config.toml
width = 320
activation = "gelu"
fused_qkv = true
inner_norm = false
momentum = 0.98
orthogonalizer = "newton_schulz_5"
adamw_lr_other_params = 0.0018
epochs = 10.6
Rows from block 3, named by matrix and row number. Rows with one number belong to one attention dimension. Each number is 128 + 24 x the weight over its row's rms, rounded and kept within 0 to 255. All counts start at 0. After the name is the row's rms in percent of the matrix's.
# v: attention query, key and value (stacked) (model.blocks.3.attn.qkv.weight, 864x320, the v third), inputs 80-159
# proj: attention output (model.blocks.3.attn.proj.weight, 320x288, transposed), outputs 80-159
v.211 095 [150 178  96  88 137 155  99 142 105 197 152 101 140 145 126 128 177 134 122 130 164 174 148 125  99 166  99 121 128 173 128  78  93 126 143 150 131 118 177 112 140 140 122 165 170 124 107  99  77 130 110 159 141 121 161 114 126 125 145 165 145  93 115 114 116 133 112 149 154 116 114 135 136 117  90 146 121  89 149 124]
proj.211 099 [100 116 124 138 108 130 136 124 123  95 113 117 101 134 142 152  64 120 102  81 112 148 123 106 109 133 101 130  73 139 115 143 110 135 172 148 142 124 106 130  85 121 128 109 138 123 141 104 166 112 159 143  99 148  70 117 149 143 139 143 114  86  60 165 132 159 118 133 136 135 110 118 105 130 138 126 135 151 110 163]
v.212 099 [146 128 128 144 116 133 171 151 148 139 135 144 105 163 119  99  53 135 151  88 124 123 162 141 164 154 152 166 132 134 124 141 169 146 147 118 118 146 129 132  88 102 133 127 127 122 137 138 108 125 159  90 110 152 142 157 122 139 163 158 113 125 148 171  71 103 137 148 165 165 139 121 120 118 139 125 162 168 118 111]
proj.212 098 [133 135 136 117 134 154  84 157 143 150 132 149 142 117 133 177 139 131 155 128 129  82 111 128 148 122 148 105 139 128 126 113 116 158 159 150 115 138 137 109 143 122 105 164 143 122 146  81 120 141  79 123  96 110 134 133 117 133 119 134 118 162  82 101 169 149 143 102 131 139  95 123 130 106  97 143 122  92 122 154]
v.213 099 [132 111 101 152 136 140 115 159 150  70 151 100 179 146 121 149 139 118 129 114 124 120 124 125  98 133  89 120 156  72 128 158 150 126 105 102 145 130 118 119 138 115 149  90 131 113 120 134 154 134 159 137 148  94 158 115 165 133 137 113 111 136 149 108 132 183 107 125 131 117 154 113 113 134 113 131 107 108 133 135]
proj.213 102 [134 151 144 107 144 129 175 111 126 112 158 118  92 103 128 137 105 135 121 139 170 136 184 111 127 127 131 172 107 121 114 113  76 139 157 121 127 134 153 159 123 169 121 120  80 128  91 145 179  87 140 115 112 151 146 115 108 133 113 137 148 158 113 102 112  74 137 102 108 114 115 164 140 124 118  77 115 134 103 120]
v.214 099 [ 83 147 144 126  89 133 140 153 142 134 106 131 117 143 158 112  80 148 126 123 129 135 128 120 159 138 132 141 102 182 102  88 135 140 112 142  87 157 162 113 137  80 138 114 148  99 122 158 119 102 110 129 124 109  64 142 103 102 122 118 134 140 175 152  74 117 135 168 144 152 115  96 152 146 120 131 126  96  95 127]
proj.214 097 [153 146 128 103 142 125 110 119 104  88 124 120 191 146  83 156 121 148 110 160 152  99 178  95  63 121 111 129 135 124 121 129  97 112 128 147 119 102 173 146 100 151 124 140 115 108 116 150 120 101 136 101 108 138 130 108 111 133 125 163 146 137 103 177 131 155 102 100 154  99 104 166 155 156 142 178 129 144 108 167]
v.215 104 [ 99 152 124  81 181  87 171 128  92 178 149 138 116 164 123 100 134 113 138 138 148  94 124 144 126 142  99 136 113 139  65 110 105 138  79 103 117  87 127 152  72 131  70  84 176 115  94 100 119 139 119 156 110 165 136 133 160  86 125 118 132 111 109 158 140 139 141 140 131 139 146 159 132 130 120 130 161 136 128  95]
proj.215 105 [128 124 126 167 118 104 121  86 122 113 144 132 137  93 144 162 101 145 137 131 112 137 124 125 123 163 131 110 143 115 147  96 114 126 186  98 115 127 135 118 177 145 137 124 129 123 163 158 163 149 136 115 147 104 130 126 122 132 108 125 110 120 126 108 118 166 167 109 136 126 147 140 111 138 131 125 121  67 143 161]
v.216 098 [139 147  81 148  91  87  93 101 105 133 119 129 169 117 120 142  90 114  99 156 124 113 139  86 135 157 142 125  93 119 103  88 156  92 150  84 160 112 100  93 136 130 115 115 164 112 118 132 119 167 149 126 125  65  93 110 130 140 109 115 127 153 126 125 161 114 122 122 103 110 141 159 142 177 114 132  82 128  97 158]
proj.216 106 [ 99 117 183 109 153 118 177 130 123  98 101 154 135 107 160 134 116 148 192  92 135 111 118 106 120  78 111 149 140 153 103 187 122 113 126 153 148 114 119 105 128 122 101 165 115 135 175 136 143 125 118 131 120 147 111 118  77  76 148 145 109 128 141 175 155 174 131 125 161 122 101 147 141 126 152 142  97 128 150 145]
v.217 105 [109 103 113 138 133 114 134  88 186 115 111 108 105 157 144 129 155  94 141 128 135 121 177 109  90 131 125  89 112  92 152 150 153 104 127 113 151 129 165 110 149 103 133  91 144 147 115  67 112 135 161  96 114 111 172 122 157 163 100 166 107 150 157 101 112 149 144 154 101 115 110  73 111  99 169 133 137 135 138 123]
proj.217 104 [115 176 183 106 135 115 136 141 118 152 128 128 150  85 164 131 129 170 115 101 128 191 135 154 121 127 143 116 132 138 160 113  90 147 119  78 120  98  85 146  93 118 138 139  88 131 119 145 147 130 154 107 133 122 148 144 100 137 127  63 143 110 110  88 122 104 123 145 145 138 137 159 114 129 109 133 121 128 118 110]
v.218 102 [ 79 123 150 128 100  93 146 172 215 142 100 135 118 151 111 109 157 171 121 127  77 117 130 132 139 104 138 144 124 126 187 120 151 122  87 122 138 130  68 108  88 142 114 152 101 168 146 124 104 152 160 148  97 132 145 134 101 117 148 134  82 126 129 105 114 112 115 135 102 123 122 112 114 109 143 140 109 133 143 117]
proj.218 101 [155  90 112  94  96 154 177 115 104  99 148 153 148 137 145 104 125 132  70 104 151 130 149 118 129 152 151 116 100 137 145 131  99 121  92 131 121 125 191 145 100  98 112 136  96 105 117 144 160  96 114 118 135 111 169 144 151 177 100  86 146  98 122 161 162 142 144 161 130 140 123 123 151 131  98 116 157 105 158  91]
v.219 100 [135 115 159  97  92 156 147 130 135 144 153 123 164  73 110 140 119 164 130 157 133 131  94 120  75 162 165  93 127 142  89 153  96 119 109 106 170 138 125 111  88 115 123 117  71 153 117 110 134 196 111 113 148 149 135 105 100 135 115 134 100 121 132 126 104 127 175 158 140 109  85 141 145  86 146  96  97 181 106 132]
proj.219 103 [120 162 122 139 158 148 125 122 114 136 143 126 125 141  90  78 146 105 124 128 146 136 132 138 172 104 129 117 121 175 125 122 178 127 146 127 139 108 125 161 141 139 141 109 178 154 147 142 137  70 130 151 144  87  95  92 156 121 135 139 133 150 126 152 169 149 119 101 161 188 139 119  91 151 140 108 127 119 190  80]
v.220 098 [116 122 121 140 166 153  61 112 134 147 182 115 132 198 152 100 138  96 135 156 146 122 112 119 163  89 123 115 164  91 165  87 131 130 123  85 124 175 120 114 130 130 146 126 106 139 135 130 136 109 150 122 117 152 150  92 151 150 120 137 116 124 135 152 141  87 163  92 140 117 161 122 147 160 150 154 135 120 107 131]
proj.220 099 [120 141 130 111 131 120 134 103  91  95 117 143  99 131 124 134 136 154 154 124  96 104 153 146  74 102 117 163  69 188 124 117 147 149 109 152 160 138 133 155 154 111 122  90 135 106 114 144  84 147 131  98 109 144 118 108 105 148 108 131 105 189 177 134 106 142 132 105 128 161 124 155 144  92 147  97 128 159 156  79]
v.221 100 [116 146 115 126 112 119 121 126 149 111 158  79 142 142 102  88 132 142 126  60  94  79 139  84  95 160 115 118 133 138 142 162  95 158 135 158  95 132 176 115  96 124 158 128 158 133 111 114  84 153  88 160 132 128 110 114 102 133 101 136 131 134 137 100 129 101 158 173 141 117 102 117 101 111 141 127 170 157 176 100]
proj.221 100 [124 120 179 122 109 103 118 142 121 123  66 129 117 155 131 156 124 151  88 133 155 178 128 144 114 101 112 141 109 140 118  85 131 117 108 136 148 140 131 140 126 148 167  89 103 105 114 128 132 156 116 108 118 129 116 125 156 132 159 164 129 110 162 125 131 117 100 129 128 151 111 136 151 162 103 129 137 103 137 129]
v.222 098 [140 139 170 182 157 101  87 126 111 111 166 156 112 138 146 100 126 150 121 147 127 126 147 123 166 113 127 140 134 136 140 145 128  92 177 137 139  92 114 147 124 106  88 116 136  84 169  98 112  90 109 158 112 115 124 137 121 131 116 133 123 151 122 134  86 103 138 101  67 145 130 105  89 123 128 171 136 123  94 102]
proj.222 103 [116 151 113 103 149 161 106 136 117 146 155  89 127 137 174 140 109 106 108 120 124 168 123 112 114  98 124 106 107 152  99  94 127  90 145 119  99 114 141 116  99 140 138 122 162 124  96 143 145 166 132 131 139 177 133 174  95 125 147 120 143 123 168 139 150 141 151 182 148 111 109 151 131 132 139 124 121 103 165 209]
v.223 098 [141 116 107 124 135 154  95 160  76 128 160 129  92 110 129 125 109  93 146 128 124 110  97 143 106 102 131 137 157 173 118 127 116 154 107 126  77 139 108 132 105 136 163 123 139 103 126 127 108 122 153 126 158 153 107 175 127 143 113 158 175 129 132 121 115 105 139 181 142 114 131 119  92 131 135 115 101 104 126  75]
proj.223 104 [129 163 124 117  54  83  99 146 126  88  60 117 133 119 190 157 123 116 153 102 120  74 118  86 139 140  77 117 151 123 134 154 154 144  92  84 106 137 166 141 118 126 112 109 145 137 101 185 115 157 119 145  89  88 156 157 102 152 109  98 124  99 125 128 150 102 129 128 160 130 129 130 159 133 142 149 150 122 152 127]
v.224 104 [114 125 124 116 128 153 147 122 122 129 124 153 140 122 103  96 126  88 164 124 135 150 123 127 126 117 157 112 143 120 106 168 142 149 129 106 112  92 124 118  93 157 106 152 156 135 123 168 103 145 127  98 116 146 148 116 109 164  98 101 118 133 104 133 139 113 174 167 120 123  97 110  97 126 173 140 116 127 118 112]
proj.224 097 [110 131 130 156  95 133 138 106  95 109 138  93 126 113 129 131 144 147 136 108 129 118  92 129 144 151 166 117 112 112  86 106  98 136 148 145 147 150 124 111 132 105 130 158 127 115  91 127 168 136 135 111 118 134  91 150 110  69 165 150 147  95 132  95 125 116  71 147 116 125 113 108 142 107 117 163 141 143 148 100]
v.225 104 [143 118 120 120 122 115 161 111 137 120  95 113  89 148 126 162 124 109 107 130 167 175 113 134 122  88 135  85 139 135 131 107 111 106 139 145 144 114  99 180 112 126 110 116 126 102 116  89 125 173 140 131 147 137 148 169 119 147 163 130 138 101 137 109  91 141 135 111 121 134 124 132 123 133 115 116 151 116 110 121]
proj.225 108 [147 135 142 151 150 135 116 102 144 130 163 120 127  96 196 129 138 143 169 102 118 118 141 106 118 106 144 139 139 132 136 154 103 108 148  91 108 161 143 157  94 111 134 128 162 101 108 121 122 109 153 155 115 132 145 112 123 145 105 141 141 127  83 145  95  84 114 110 128 146 157 119 117 118 166 107 134 146 138 126]
v.226 105 [107 141 134 123 131 100 159 129 140 131 147  96 114 124 134 103 134 110 163 134  91 150 106 146 104 133 181 154  99 106 114 154 148 123 115 147 176 144 110 145 128  72 145  92 166 141 142 152 129  96 125 127 156 145 138 168 154 124 165 142 132 135 152 157  91 107 118 117 132 131 106 153 111 145 119 143 130 136 107 176]
proj.226 105 [129 109 115 127 123 124 121 119 108 103  96 168 132 105 165 148 123 102 118 106 147  94 139 152 138 132 114 136  87 128 103 102 113 154 110 102 124  82 156 129 181 109 103 163  73 119 118 152 105  95 140 129  96 122 162 111 135 168 101 115 131 139 121 157 157 128 148 111 115 136 161 125 153 113 117 123 117 124 123 100]
v.227 099 [164 136 146 114 153 112  74 115 154 141  93 100 145 141 100 112 132 117 153 124 102 118 143 156 190 145 119 145 113 122 129 102 104 134 120 116 160 123 119 108 156 141 130 148 145 127 142 155 139 127 176  83  93 133 109 127 113 100 115 111 112 147 130 122 171 142 127 122 197 125 142 117 127 125 121 140 130 144 136 126]
proj.227 095 [112 117 141 131 155 137 150 139 145 131 113 102 142 132 113 137 139 109 156 128 140 179 141 137 125 115 142 108 111 136 116 125 148 147 125 134  81 143 189 136 141 107 130 106  74 107 124 105 172 123  58 164 161 155  90 139 174  84 143 141 127 113 125 142 103  96 145 111 137 106  74 148 120 132 117 121  86 141  90 160]
v.228 098 [114 146 132 129 154 167 120 118 111 154 105 134 125 106 187 105 135 117  79 126 165 163 184 135 116  92 124 155 115  93 120 138 126  96 138 120 120 167 113 140 156 108 132 156  82 118 109 114 135 102 133 109 116 134 142  90 126 143 147 139 145  95 143 128 106 138 152 135 134 159 136 142 169 128 170 118  97 147 143 156]
proj.228 101 [121 178 172 124 140 103 154 129 142 117 128 145 108 152  95 106 119 145 157 131  81 134  97  90 134  95 154 116 116 169  85 109 131 140 103 128 111  89 102 128 144  84 109 141 153 100  79 138 106 109 107 125 113 116 123 124 144 144 125  92 156 116 112 129 127 135 120 118 131 148 146 111  74 115  96 151 148 141 125 126]
v.229 099 [127  93 153 141 152 147 125 119 121 129 132  87 159 200 149 116  70 141 124 117 155 134 129 110 159 153 121 122 146 170 159 113 144 137 150 147 129 144  98 138 154 137 140  98 165 120 174 150 130 120 146  95 134 137  96 115  68 121 157 133 133 103 131 131 152  97  87 127 101 111 123 128 112 101 110 170 140 106 135 108]
proj.229 095 [139 131 149 134  94 140 124 132 161 116 109 234 100 113 173 119 176 139 151 160 123  89 140 114  82 134 138 185 121 133 125 132 154 119 140 131 102  90 165 125  79 118 111 132  90 131 141 145 146 158  97 150 117 105 149 152 154 157  96 156 119 175 133 135 143 127 137 128 143 104 140 106 104 122 173 106 173 121 110 165]
v.230 108 [126 103 115  89 102 138 144 124  95 126 124 119 123 149 118 116 114 150 138 157 145 133 137 156 177 110 142 144 180 146 161 149 123 173 141 157 169 148 165 120 133 132 175 111 136 149 144 117 151 148 123 115 136 123 134 140 123 111 116 173 151  91 128 145 114 175 145 107 136 120 104 115 105 116 129 151 124 149 111 151]
proj.230 102 [129 104 139 176 164 111  81 133 152  94 126 126  85 107 100 129 139 125 138 117 133 158 111 131 118 146 104 132  99 107 168 114 151 142 143  93  72 137 101 125 117 109 112 119  71 155 137 139 153  90  97 104 136 112 108 123 122 100  89 129 116 114 107 110  99 125 103 136 141 145  92  80 135  87  91 150  82 118 125 132]
v.231 105 [118 166 150 139 154  91  66 137 127 122  78 152 165 100 128  97 104 121 119 125 143 125 127 132 105 133  82 124 153 168  99 152 155 120 125 148 198 183 156 128 103 149  97 127  86 127 115 143 129 125 189 108  54 144 155 133 124 166 132 105 144 114 137 110 109 112 163 122 136 144  79 143 124 123  96 104 145  95  80 152]
proj.231 107 [154 174 117 139 129 146 108 166 112 107 142 119 134 127 165 150 172 134  91 131 118 110 143 119 138 138 157 152 137 128 121 150 134 115 153 162  66 133 112 139 139  87  97 128 174 155 118 121 128 113  79 149 136 118 126 120 157 102 160 130  91 131 145 166 132 140 155 116 154  89 157 141 166 116 144 166 148 168 141 146]
v.232 096 [105 151  83 156 157 164 162 124 108 155 130 109  70 105 105 115  97 149 150 139 141 104 166  78 138 135 114 170  86 137 112 110 107 131 143 141 146 180 108 166 154 127 106  89 131 156 135 150 112 116 127 142 116 115 160 195 104  97  67  93 126 144 152 132 147 143 107 111 128  97 150 104 124 146 131  66 116  89 115 137]
proj.232 095 [124 137 162 132 114 103 104 112 152 101 148 150 181 143 127 118 140 106 103 124 126 144 140 110 144 112 109 147 133 128 140 125 111 131  94 115 135 119 124  89 143 150 142 180  90 171 110 127 118 114 119 115 101 163 125  82 118 157 105 172 131 107  99 132 119 134  97 130 130 225 143 141 125 101 131 175  83 131 149 130]
v.233 097 [154 119 117 135 121 142 149 137 108 148 138 107 109 127 158 138 122 148 167 156 103 139  79 121 149 159 102 134 135 131 121  82 135 157  89 170 120 110 127 131 130 125 103 122 147  89 124 141 109 111 131 179 187  89 114 109 178 104 120 125 141 135 182 114 137  98  96 115 132 113 131 101 119 131 132 123 120 173  99  57]
proj.233 095 [181 126 143 128 138 158 129  83 120 164 124 120 134 156  67 114 117 125 120 108 145 100 132 148 138 146  82 120 148 135 102 159 143  78 157 101 142 129 157 126 114 126 168 150 135 113 180 126 116 161 109 109 116 130 101 178  87 157 142 117 103 127  94 155 135 180 155 119 127 153 130 147 124 110 118 164 142 128 135 135]
v.234 102 [109 104 130 122 147 171 130 184 117 157 109  95  89 109 134 130 172 128 112 147 165 125 159 134 153 146 145 143 130 154 107 150 117 136 145 127 153 122 156 146 152  84 137 165 140 112  97  99 179 132 130 127 137 137 133 114  96 112 139  91 166 142 133 109 115 131 140 148 103 142 138 123 144 120  90 153 120  97 126 140]
proj.234 103 [144 157 138 177  82 139 136  60 162  87 151 102 129 133 130 122  89 119 126 113 105 125 157 103 145 144 109 141 143  57 124  93 131 109 143 120  86  78 169 136 176 110  61 104 167 132 129 160 165 146 138 125 124 142  96 118 105 134 110 110 127 123 111 111 126 106 135  95 122  84 114 142 121 135 140 105  97 127 140 126]
v.235 102 [138 109 170 134 110 136 162 135 158 106 144 100 111 127  94  64  64 106 124  85 137 147 143 145 142 129 125 101 153 118 158 120 114 122 144 149 148 150 169  65  87 128 114 169 150 136 132 137 112 137  98 125 154 168 122 119 130 136 106 123 161  78 187 129 153 110  99 124 131 116  99 125 158 150  50  89 116  96 141 122]
proj.235 106 [115 103 111 149 112 108 118 128 114 160  83 120 177 158 163 127 181 127 119  94 131  88 137 128 109 146 110  97 122 160 135 127 100 116 175 117 126 135 109 145 127 104 112  87 106  97 123  78 154 149 108 107 146 116 137 137 174 169 167 164 156 138 153 139 120 141 115 122 127 157 106 147 108 122 124 147 118 127 142 186]
v.236 100 [122 164 144 146 115 133 101 112 162 128 112 130 139 116 109 144 105 137 127 143 139 125 142 114 114 182 110 142 118  65 126 109 161 160 108 126 172 102 141 128 159 141 151 118 137 105 144 137 128 139 157 132 186 162 119 135 131 119 163 141 150  81 152 110 142 153  93 146 114 121 154 117 135 121 121 112 147 134 142  98]
proj.236 099 [163 118 134 122 132 117 204  75 121  92 120 133 129 161 150 107 109 105 161 130 148 125 149 122 117 102 123 160 141 168 124 193 107 126  93 151 145 125 110 165  82  91  89 120 146  94 113 121 168  72  93 116 118 129 100 163 142 121 120 130  98 169  99 135 114 123 138 150 128 144 188 138 115 120  80  98  99 110 130 123]
v.237 100 [136 125 121 148 151 106 114 124 135 131 136 137 143  96 126  73 149 109 148 108 130 131 128 157 143 135 195 120 105 140 141 119 140 120 128  98 119 148 108 134 114  92 139 130 120 152 115 164  97 123 142 121 109  94 126 129 132 143 172 133 131 124 129 112 135 101 112 112 142 160 115 140 132 147 145 161  91 146 123 158]
proj.237 098 [123 132 147 144 107 120 126 173 110 120 127 169  92 160 144 171 158 139 103 139 121 137  93  82 114 126 147 125 164 124 149 114 135 133  91 112 130 131 113 176  91 141 123 120 136 125 161 111 144 154 156 152 112 159 110  97  98 115 143 116 120 168 132 171 136 126 111 133 150 115 128 108 122 126 165 117 167 152 122  82]
v.238 103 [131  95 145 101 127 108 157 124 187 119 180 103 161 100 145 112  92 149 148 132 144 107 131 114 114 171 141 148 126 101 149 158 146 147 118 121 141 140 103 138 106 147 110 147 153 135 144 162 148 130 132 149  95 131 117 122 128 146 153 149 121 152 161 148 117  88 134 151 129 125 154 149 120 114 151 153 174 102  83 145]
proj.238 101 [ 96 146 154  97 156 113  99 143 115 114 146 121 131  93 126 126 171 116 135 156  89 153 107 165 139 123 108 127 117 133 154 101 129 120 138 117 141 161 150 126 122 127  93 152 110 149 137 125 113 116 137 108 148  78 112 132 126 116 151 117 148 120 121 168 117 104 140 131 134 106  89 119 137 128 121 134  78 156 158  97]
v.239 103 [132 130  79 133 118 131 168 114 124 153  71 107 118 144 141 131 129 120 140 137 127 131 142 150  86 118 135 137  89 113 117  88 175 123 134 141 123  63 111 106 120 133 135 145  88 122 138  98  80 136 143 101 113 125 162 174 167  93  99 120 111 136 136 121 121 110  85 102 160 112 163 136  96 143 113  93 119 131 122 120]
proj.239 102 [127 109 142 113 135  95 121 136 137 105 156 178 152 112 147 121 119 112 120 161 110 113  81  85 140 150 156 152 129 115 144 193 120 155  99 142 154 150 135 136 153  66 127 154 117 153 106 169 118 132  77 136 146 160 117 115 132 120  90 156 128 100 131 110 121 108 174 149 143 125 141 119  99 159 137 187 124 156 144 131]
v.240 096 [129 113 131 168 123 188 113 141 146  89 119 129 153 120 110 169 138 138 159 131 121 120 118 109  86  98 102 138 129 118 150 116 159 141 119 149 138 161 127  99 130 149 163 183 150 107 132 124  94 126 116  95 140 133  85 134 136  85 128 163 104 182 112 144 147 123 108 185 119 139 128 171 131 129 121 139 111 103 138 168]
proj.240 095 [125 155  96 112 126 115 125 115 136 119 160 133 132 141 137  79 163 122 111 149 120 107 101 142 138 146 119 130 123 145 129 152 137 139 114  94 140 143  94 139  90 123  96  98 120 133 142 111 114 170 160 100 117 154 117 126 139 146 134  74 123  94 147  88 141 140 160 113 123 139 156 120 112 127 133 109 149  94 115 108]
v.241 106 [125  79 128 143  75 112 164 140  93 108 133 135 140 129 144 124 138 140  57 129 104 137 145 119 124 176  79 102 154 148 125 153 144 127 124 139 121 144 143 155 145 157 138 139 138  87  65 150 153 133 129 148 138 126 123 130 104  82 135 120 113 216  91 141 126 126 123 114 137 127 141 147 110 124 109 165 135 142 133 188]
proj.241 101 [169 116 145 112 149 186 110 139  87 139 138 141 160 123  78 121 141 113 139 140 156 114 128 151 143 101 129 171 132 146 154 136 138 100 169 121 115 126  95 114 130  94 121 130 113 170 142 123 132 143 134 123 104 140 143 117 123 132 112 141 134  84 166 130 137 144 112 159 111 108 103 145 129 138 131 141 114 166 121  81]
v.242 103 [140 128 159  99 139 133 112 130  98 155 142 156 180 120 139 127 150 109 130 119 133 145  91 141 146 141 100 142 155  75 145  96 137 142  86 173 177 143 114 121 155 130 151 111 159 138 132 160 141 110 146  95 126 110 140 147 153  96  87 135  85 137 118 170 139 174  99 100 125 162 108 123 133 132 110 112 142  94 114  83]
proj.242 104 [114 109 126 134 122  77 140 107  96 138 143 104  68 106 124 154 154 208 146 116 119  87 125 125 124 138 174 116 133 135  98 112 182 136 107 129 157 146  86  94 167 114 137 104 101 136  85 118 117 128 125 170  89 119  62  95 102 215 126 159 132 118 156  99 126 159 174 104 187 114 126 135 139 120 118 148 121 190  98 143]
v.243 101 [115 135 137 139 117 146 134 142  71  98 136 117 109  93 116 102 160 145 126 108 132 121 151 159 115 117 170 138  77 167  80 162 128 123 128 153  97  86 151 126 143 140 122 121 193 115 150 142 128 169  93 183 148 128 111 132 116 166 121 108 113 137 134 152 162  80 132  87 161 158  84  86 139 107 124 160 141 115 132 120]
proj.243 098 [141 134  96 138 106 115 108 133 146 140 137 125 143 137 135 152 115 161 135 136 144 105 147  48 123 107 129 115 159 136  85 163 175  83 154 116 147 132 187 131 144 203 154 140  94  82 103 154 137 128 119  99 136 116 105 131 137 137 143 126 118 163 123 122 127 146 109 130 142 125 162 173 118 126 147  87 157 163 119 146]
v.244 099 [123 150 170 127 123 106  75 129 146 102 165 120 142 171 123 132 162  97 137 123 114 134 102 156 174 112  91 120 144  99 140 106 104 155 121  74 160 117 141 118 145 153 167 116 127 161 127 117 162 109 167 143 101 118 133  95 127 118 144 115 117 163  94 150 121  85 102 125 126 115 117 143 135 160 129 125 130  99 111 122]
proj.244 095 [118 141 113 118 144 126 149 140 120 145 159 127  57 105 115 141  97 182  86 140 111  97 161 149 101 125 148 122 115 131 147  91 131 148 110 112 113 125 124 109 137 133 146 104 140 120  86 101 116 134 121 133 132 141  94 148 119 126 139 109 176 126 147 102 103 170 119 148  86 127 116 169 127  88 112 166 134 148 175 148]
v.245 100 [143 118 114 132 120 109 158 111 164 130  94 131 134 109 163 121 158 119 127 150 150 150  81 173 104 127 120 172  98 113 128  84 162 125 138 138 166 127 130 102 163 138 140 117 103 114 159  86 172 125 116 108 134 141 139 113 116 167 186 111 142 110  86 113 155 125  75 118 128 167 103 176 109 111  77 112  81 161  96  83]
proj.245 103 [127 126 127 100 149 110 118 149 147 102 102 178 120 130 173 129 105 151 135  92 167 113 155 122 132 140 130 114 116 159  96 122  73 145 109 158 109 111 150 122 117  93 113 111 134 168 126 152 142 137 138 150 115 161 115 122 147 104 118 141 105 145 162 111 122 154 172 131 140 114 150 139 146 135 148 150 153  68 137 126]
v.246 099 [134 106 118 165  70 108 107  81 139  81 124 130 129 167 112 146 130 188 133 104 144  94 135  91 151 145 122 139 149 117 178  97 125 116 161 142 112 122  95 125 127 105  85 137 146 115 125 135 159 147 102 130 136 145 112 102 107 103  68 121 125  99 132 164 102 100 132 159  93 129 140 111  90  92 148 136 106 137 109 134]
proj.246 100 [136 145 106 155 152 155 125 165  96 186 130 146 135 167 152 119  87 141 165 150 115 153 101 130 167 129  99 115 131 150 135  90 122 141 112 157 115 108 141 111  89 123 135  99 133 144 118 138  95 178 159 142 115 110 111 138  91 165 115 102 124 108 131  78 132 132 124  89 152 111 117 115 150 154 119 131 135 129 144 122]
v.247 102 [136  99 135 130 131  98 101 158 139 133 139 142 145 106 120  97  93 141 116 156 115 128 114 129 119 117 136  80 126 141 141 157 113 198 143 127 120 139 133 112 110  89 163 129 107 114 126 182 138 123 132 117 116 115 175 130 189  96 156 112 142 144 154 126  96 127 147 105 136  97 164 141 107  95 105 102 138 129 165 142]
proj.247 094 [165 109 122 174 133 153 157 142 141 161 166 150 135 147 123 116 147  91 131 128 127 147  99 128 125 134 103 145 116 151 149 118 157 113 116 108  76 118  92 147 157 165 132 103  93 128 152 114  96 147 166 143 118 115  90 123 102 189 106 117 116 103 119 114 151  93 119 115 146 148 123 119  95 148 166 168 132 125 109 145]
v.248 100 [ 86 155  90  73 135 136 123 141 163 107 125 144 132 128 163  97 130  97 105 129 134 146 115 102 120 123 132 143 162 104 126 166  71 143 128 163  93 114 137 124 138 114  78  97 170 124 170 111 157 115 152 149 113 140 119  95 124 108 108 111 126  66 127 116 152 108 125  82 131 117 132 110 113 142 140 153 155 130 135 130]
proj.248 101 [136 110 123 110 142 151 128 144 119  67 152 134 159 152 141  89 120  92 141  94 120 140 116 116 200  68 146 101 135 112  90 115 141 113 147 132 162 124 108 124  97 170 170 124 108 133 121 139 133 106 112 100 151 147  77 105 124 147  94 153 148 133 169 136 135 143 112 160 127 173 111 128 127  98 138 130 123 101 129 148]
v.249 102 [120 102 112 140 157 143 108 107 144 133 122 116 150 128 160 114 135 159 104 151  69 165 101 129 122 117 153  97  95  95 121 108 162 123 123 101  91 141 153 108 165 134 117 119 152 149 121 114 114 156 189  87 131 146  96 134 160 112  97 145 148 150 117 141 126 123 108  91 151 133 123 101 121  98 128 148 154 134 156 123]
proj.249 104 [159 120 144 133 139 116 124 141 137  98 150 120 131 148 125 128 132 124 154 117 160  76 130 116 135 183 119 166 156 120 123 127 128 123  88 161 121 116 166 113 154 120 129 127 118 116  95 121 134 187 166 138 114 159 140 152  98 167 109 142 124 123 115 184 120 134 142 142 129 114 130 134  80 156 142 150 107 108 118 110]
v.250 092 [129 105 100 108 136 129  78 150 136 113 123  98 120 153 118 147 165 120 108  78 128 168 114 129  66 132 133 150 122 186 109 130  92 131  99 110 159 104 108 103  92  83  70 141 109 117 142 142 139 143 107 151 120 100  87 133 142 111 161  93 146 149 152 149 162 112  71 120 149 131 117 107 138 136 107 144  83 132 131 165]
proj.250 094 [130 109 154  96 137 132 171 163 150  96 107 101 113 104 111 111 112 164 129 137 116 132 141 105 205 117  86 103 102  83 162 111 157 153 150 147 157 117 135 125 178 151 145 108 116 112 158 129 125 120 123 143 149 127 132 135 134 172  71 178 119 129 131 140 155 135 144 103 111  88 136 117 115 135 132 121 128 122 119  99]
v.251 101 [136 144 152 124  72 149 133 138 125 102 140 157 125 113 157 127 130 138 152 139 117 136 156 134 127 121  99 172 125 112 145 196 171  81 110 153 115 133 157 160 113 113 174 106 127 136 108 128 113 140 145 107 116 125 102 102 129 175 140 157 130 114  92 126 144 118 100 117 133 165 152 117 122 121 170 114 137 126 124 110]
proj.251 104 [126 134 144  75  81 103 101 130 130 150  79 133 102 140 121 114 113 101 120 103 118 105 112  79 126 160 131 117 133 151 109 124 147 137 139 151 139 122  86 107  89 134 134 155 132 136 143 122 143 125 127 136 147 142  93 146 120 129 110 108  94 144 130 141  68 116 153 132 152 109 159 133 111 118  84  98  91 144 158  85]
v.252 095 [146 109 110 155 117 142 100 126 128 140  83 128 161  99 120  94  87 143 188 100 144 121 115  80 161 124 130 140 147 126 128 140 158 160 141 129 120 133 129 103 101 139 147 122 146 175 131 123 134  85 137 133 181 154  77 167 133  98 151 125 127 126 181 132 134 113 154 123 133 157  87 170 117 104 134 119 114  96 119  79]
proj.252 093 [170 135 115 151 143 142 133 132 144 174 156 189 108 163  97 109 127  87 120 127 106 121 109 136  94 184 110 125 149 127 106 101 146 143 117 101 151 139 108  98 100 107 112 146 119 109 164 145 157 148 147 115 155 148 140 143 155  99  91 159 119 122  69 158  98 139 161 162 137 142 133 115 130 143 128 154 124 148 119 149]